{"vocab_size": 217, "norm": "layernorm", "inner_norm": false, "tie_word_embeddings": true, "batch_size": 128}
Rows from block 2 of a small autoregressive pixel model, named by matrix and row number. Rows with one number belong to one neuron. Each number is 128 + 32 x the weight over its row's rms, rounded and kept within 0 to 255. All counts start at 0. Numbers have three digits each.
After each neuron's rows are labels from the 100 images, of 14976, where the neuron reaches its highest value: "strongest on" is what is common among them. Only what is clearly more common there than usual is listed. The data: abstract colour fields from 500 small random pattern networks.
# fc1: MLP up (model.blocks.2.mlp.fc1.weight, 512x256), inputs 0-127
# fc2: MLP down (model.blocks.2.mlp.fc2.weight, 256x512, transposed), outputs 0-127

fc1.445:109142190120166116105109121151169118105199082124150149118129127136055102202115125132055120072159128100102121178107165127072058080142115135098104085146134101113099161118135112125143130094097149163098139084077131164123110091104151167183072139193099134096139084125134128161184162183144135141112128126073081179116197050190064109113131132110146174137084149123142067083120114138117250146104
fc2.445:232134095078174113123135113114130137124140177148156165150109062144129139123167193122190125179143120113104048103119144137121127157083162120114096106155102115158147150156169162131133113126057099103144187121199109100096164154084163079131110132053105066139121136129113140100112133124139075152143102090118128163126170165202121141086174165132143142154120155172161181158095048140119136134202
strongest on: mostly blue; dark

fc1.202:122087121103105117115065120122124104141127106125092104080114118103130078127107160087143153073133084180082119114152130149123064115125142136061079129106112126094097169165123073135135106140200131132085174115123146088120152162134123044083124113165138111108140135099077122126122159174113094205134126143150130122158170125096061113158146133081133193092132127099139110155129168101114149126102
fc2.202:094177116217166109064079150144128208081146146159150127145133138163148171086095105155091152066139158106062187143095097096136130108110089123157157122107097127153142140120059144147084167115138193114112095138166140114133121142150097103112174143095066165106144113144120099094138165135110117160178084087147137112134144159168101104122137132123097126117140126128139130111118117078125143125142
strongest on: fine detail

fc1.481:122081167135173163101131121111147129123148125109128132176153104125140092135114129114150182107133110131107079156107079157139124167133126134087146096167151118131204158171154088124103118090097092150115105095117156109138155097179161149147106076107084115139163089092167119086124137209148121163150145117074105128149113106134035094100175112069146177179129143153122082118139175124098146125133
fc2.481:143196146065111131144129221128143125135110121118137164122140028181147063122147117189118172122142136119119170169110124131137146087119096112167098086147137121128116114149110137133100076071103137095158123112119120136089149104095116095150117102127092126155159148132130137094140119127117124120135154134157146156137109137121154110130116148106102166146144084096089167109113075181101132161143
strongest on: fine detail

fc1.498:126161093160139098043117120115140145108132189133159105143101127120123065196205089130179170127146153108106114108152135118126103072139140118129117109130102150116145135172155133154138138134166130101112125143085155127036118051022146162152106104099088144161148117096114091081105112105152135111181147119109118117063111083123083133105067124145146204143136132125105084141147145110118209147136
fc2.498:124064159055124134174114086139107122195181099100146137159184109131112171044109164119097131138143193106129089140117157115120111169114089152110143150117161127112144090135126191152115151115084147096145067131156122148132153176138102093132121135173149137154100197138155167154152106133126118144139107141145069121224110106105142073124134117136124069113074141082133108136136100088152116097137
strongest on: mostly blue

fc1.477:138136095107107096115112153103181187170109171119169130094125154157161160097122122115120132112179146153149108103177085074134130105128132129190112086137099152130153151130111128120123069144101117112152118103107186132064166145145148133129153082153135138076148096161125111153093171152105141106155119135160122137124107111042123170127163131162121153192139125114160095111125136144163141159119
fc2.477:081114192178149112098121137121136074109191096110139075180176112075172057166170097163159095134087112172103093130128141136110131137081197121088134153108130136099135139113113064095108172164141141109147095142152107160156068139126105106131090098125143122141157086182171166121178134097102155099064146162113202151134140108118092097124138173154114145117134150179101122153151111087113149143126
strongest on: bright

fc1.366:095141077122175084123087068176077190124123151161123153081120138212159126136151140151151141146087159083148135105175146122170136104081133108172119144115140098094158132153134091116136131141151100106157128142139120087165106174115136069099135081168165169162091130155108123121077159146148116135078120144105182112150167166032124115155198165140116090183141113142194126174166106134118099149133
fc2.366:044191124143102138146183226121175116054139144080169173113134161097158127102125140123164162103187120120094117152151156152148102138147165149141119088115108130130146129156129143192129076091112138136089123132140140172099109134162162116115151128144147083086131172079079162119115096102157116120124149085109143123117151108137191147159079092120152115134101087104080165119079103147171116087185
strongest on: smooth; mostly green

fc1.448:160142088176119138092142100088123145194160144101141109067131083104065092149171152109132160077110145113204157106180101160107107103127150131140147120130159140145133173168160108142122128198171110151075157121198172071121157142159136147163130119141144156159185070153190129151128134138120131205096077129131101105193124168118155136198124180184127171091096132087176108097099122140117141081076
fc2.448:156145182070128119168143148135096104076145096163159117143126176144196132158071084078075137172098186109152122137100144128118085089157137117086096153130166129089125164113117055149224166147173103133120124116095122115138096162153113108120113128146099078145144169107143116098173105097109139122114141144082166103098161117143098111055124129098066114093163129079140097131153181119060120080141
strongest on: fine detail

fc1.110:169126158158168090115147063128104191131140157111105151111135161134195115183160154086167143091156163146103112123094114164127130100103094094113116091138118120101153118157091175134130133111095148140109122086135174160091106090031173124130111157114193108109103086154073108064097178179093128114118163106158126069130105148126139122177157110120090075159121135194104109141086087114138067142146
fc2.110:030140097080103073125096147122158091136154125149110122157118091132110101088097056118080130148159148101121167099133117169136132152113109123149136170146114130121062095094132144089077100147134121195133117120109148217155157008164098096099144099113138150096067127136167149131125104082104148144146132132118117146115102089069170137083120128118150160109119148110159106103180170195118149101091
strongest on: mostly blue; smooth

fc1.62:169132147081140185115136114096147039133208095154125172146158127111130111088096074158163094217139120090099089147120143120100144118084171159148130113103092185097143109101198101139146167118106135124111150139120172170165141144059125088163150135121138145143097178157116133099119157160155091171099144094098147077111114122120134134153149102091079147221174100153129089146167112105132205104181
fc2.62:183140116144173086118169107123139156120123173091149135112139166114115126159148166079116143069178104107092116159143100143133120152072182119127146179114136118137096109141116076106116125115100123115126094142114156124166180163132117076151111112134114166069150077106189158058131126174119134095128144128131091155066104142175097127183123149143125108111080115137092154102141173144115176067112
strongest on: fine detail; mostly blue

fc1.172:185077152152146064061104135081164153118097127115096131139090110148071125178176179105151104102099163150088176134062153128128143079097124134098072141150130226109146154108093189131126184106123092179126136157153156159084057074091198138093109123145134124068150120124107099138074017116123124140184096117158109164121068102136106132105146098126127123110138097152124125150180141102173131059108
fc2.172:093140124114071132146122108161103093114160145101161172089141159101091083140121098099118163136100103124133130171138143134117085218142132134109132104133114140134175123183111161230094094181139142085083094106098102048118157180091094146141157118215119131153081105119134126140132199096110171105122135058109178115153135174176118145133127171164127144177150204146165084123089155135057099157047
strongest on: bright; mostly green

fc1.413:108077062121080100118063114134108122130083139120160141161159087041182191092153201140144103154150153114120088127118053142167159117134136095137062107119086120124125138151096096111098104128113068127158144152075145073106086105137134148072173151107147172060119139142181100123173152130117124148143133139077103110152150123181129131092100128130144120109137130143145154081166136158142148154114
fc2.413:189161172136187097099121116122153137103154208119139118120114133149126085155084076109150169126130090145132195117150135147149109175105112155114170190144138133101169112125062147167146139055135155112101153130159180148171117122130127149140135104161136140160113094035099139112134111106109131092104117095180171068138128150074166081112109137143158117097133079154120120125115132145150168127109
strongest on: bright; mostly green

fc1.49:213106117147138169118078130130119122146102022150084108142136155154138098118141158169130143175197103134151127143154102115111076109078174121122105096140092152141108143121096071144074086105115140114087187118086156163081115118108137097081115173136113190123110115090096134113131150160162120177165088119132146171124151107131096080147070090112138124108136094093115106120117097102126217107134
fc2.49:212043141124144141208080153121074142114106217101130102123139103121135127152192127168151158127149092090142053049113152173136178123115082113173194158114110136125157148136117156091110109129102141170125130125139110174128152139144142139120166105093074152131123117179118187085078102116135157079150114188148110060106122085137161122118139136083127144116195143169122077126126121120133120173128
strongest on: mostly blue; dark

fc1.267:136138125109052172086087139100109160158112117049150095090063133140148104115111155103137101151096148135082120099162103074096124074039126132171109095142123189146173150166130173116079137111143149088136126125152096157078140125089138131078089141121104087038152131111090081118136092167167111133191190124080122129175090113120072150175124125110176137066112084127141119108181133135103154106078
fc2.267:087096091073123139191164118115176097121100212158137113118168121066114126118078116116089139161105077190185136168127165129112132168190114178126136103126152151159104108187119162166144125169079141115099143131092073086141138144152138160108136152171104111101066106122131146101116116153173180118101077138126148117035110120116137124109143071124134116170151176131073143120078169156119099080135
strongest on: mostly blue

fc1.292:132078158109155177130152094142103145103148151108139108097125071108169066138095137106174125089101143200141096094076111099149117144103112132092119071132133116091140140179186139133123121103196110147107124112224157142118044190106115117130088194086154168113096124127113082185143115134108133146095135106088153110092130125146138151157140153118103119110108143150157098170109131078182093159137
fc2.292:066148116114157146128143163129139130147067140147113125170123153141107159124109097133102109107115154094103170128138166124133111072192100130174108127172124134108141179089214128116201127143113179188089111150105244171176082123165139126103169082086111169121133125180049119100103124074116131138069080153096080088152152072084129151113150134117162122146133122110157073126163084079114127198112
strongest on: smooth; mostly green; bright

fc1.460:099180067107141075169156142131085179122182080143148140146122096170100127204162158158134105142119118121116172110195152129139083084119107200194089117079158118136119148129187126101112186145210066148185156133141206116157134134153115170147120112058153125125190119136139121188117111095149105124105116166140167136141160154100132173157108136166158140128118108105185137115142118107177101117155
fc2.460:195092097170089165132107157136168060102196086121103118099107078112140180056162094147112087159154163131112083130139112126130129124169076090186166133141127129141115134119065179088142124143161154142132094121143123160136160161145157167156172154129125157083152159179074135129145121124152140148120157120141163083120123136140150148132078109162126135127179108086152144145148126119146225078180
strongest on: smooth; dark

fc1.193:104140055157161151154130127143156159114166120133150095144190152096028084134155157142116136122156128125141174111139090115163138037113206056121154197085108117118092134116154095103124192122153096139107116145101131136137182136110111138137148048125146183152121131101170119149091130192135114134106073126172113123113165144124130139193116165146145154103115170109134090145140129138167154068103
fc2.193:206120114107097164155161103123134082093119232123154072115131128143173121090178097080096184141153086196147097089079184123131146155131180172174090064139104133103102147143102182165127143105121083095110130137146116170094111116120194089147161137145110067122114108149099167118137100087129152136166218042060171192085155084134122136156074123137134114139150119102106151154090086138191109122126
strongest on: bright

fc1.113:065149087133140170118105119147116137126169114164105134180118120108122171129178154130197137083108104142179122129191139152130084094131133138103097128104101146140087096183186155117123109129220121148176089143157138122078133111161132139127039115078157117150092105063102071095132100101190120164110162166209186160155147149155188138099142184121108066124110143154117144077095138130096087193135
fc2.113:144191126125162124103203114131147111072102148110131157088118150141142140055174176215137149085179148113141138135121088153128179114111166126156116168134140125121095085140083164112110131125122119098146107126113145124140087163080122103145119139122077141186157137195144127127152115156137155122129096113137150131150143151148111130142127099106147147125093098111172173145138118170129136147102
strongest on: smooth; mostly red

fc1.29:133060106127106085133123140152146091102120158140131113165147135107098141165102105122134138179124130101157123157153105140149129080148150121168143120091063143141097105162069085139181108158122127191107110140162108072123081133129127177128180151131114165104158125068136140164120135099155143138115085164127109061111138111145166125114151120137150110020143139122168087127090033118131128096116
fc2.29:124119179122157095147161183141099122123166123148103135118086080207161117094151170132162075084092059156111165094101123119134179206123105148149080120150151150098106169105154098110069125068183136095123144182127105155146121114142142118155124092150109115134121087106151131113094113136133148108154121133147131158121134139082128053138228123113127160194090082175109193138082146105094117117095
strongest on: bright

fc1.15:186086170124133133076098145106096141107146157078114087133082100163185098179148117086105095138113148142151098106071110177154123171136149199113102106141156134136155129209115133119127172106078151131096160115174157123115131167068077154099169193120084109120183101091160110163086157123127133177170197158117081131079095118158125126087123096104186195118129161108127121094117140136140157130109
fc2.15:168220091116121120141132162150152135201131156103102105129166131073169086111127133097150136114152161201047118082136170178150110128126119140128189156084136136110119108133125170136149128136124197119150182119116137152140123101129091095130134118128075178127133084134139085065146166094128121141135069114100140170184106110117135074160119136114140178138102120140113166109149120113154078089157
strongest on: fine detail

fc1.102:086126122177097105118065124125074152127118172112092095181103155095152106125149151125129146169144168188133160083141101067155145113083137065106131095122096129067139135165091135168135146145134122127127098147130129129129083178117151154085169170118121119114130194119132134138122138107124109131154093175101094120107115107088125135196111067077125157139051122134129127126173162119145181206157
fc2.102:095040110063098189117109208133120188143127166148138113118120040155139145121105141102119132170082068089158132136121100132126109088148125160094162165088124138140149121118122156151126149072124165108120113114100165155089161135091127128150121139127102050135138119170112161102151075121146120089081175126125182124178105102135162155161113134146168140094143132142102110111086125104143119127146
strongest on: bright

fc1.422:178147126192141160092170174102174101165212107110132108121131089106136118114127136162188115147143107131048124141146118193081103099097129152104149117108147160094162118171201107138115114106148084139128130125120174154122158140146078102175116087136151143054143089095113125093180131174180137149083099110205139106122133144103131138120142111108083178121133125128120123113099096125083147045133
fc2.422:184081156121143143146085080117081145100118133127140200151145174108100168185081187125110138124118107155116151118103095056140151118100138138067108168095110119151208122112141184128193115149140176103038117110101084127122111099107132134090087141141153130148132113186152171112109135148144101103172149161125105089140119202177123133116084111131159108147170134109188175152140143125069112207134
strongest on: fine detail

fc1.19:140148155050103118108179133104147066154147137143116095067112129119114145150119155150147103123183173173135116133146118119065110092137100145166091122111156122135114124161148155143169165142125113166138161097152146117121155131114094120102198106165174126132138091163192123119159083086110095138106097176155074127123139131140102128131117136151080200107168117114180119113087117166143120165088
fc2.19:138136135187166128150095140130091136110119114077112126100153125095145083103133128180102070164144056164121096177143089094118156113155159132134127166118133135168073097156089079136064119121168136148132164108094118129102165127171146143099126143069114068091161094125148126097176147118118128104144227146143127105149145114086154161108114119153141112121127166129084124134135181125179174125147
strongest on: dark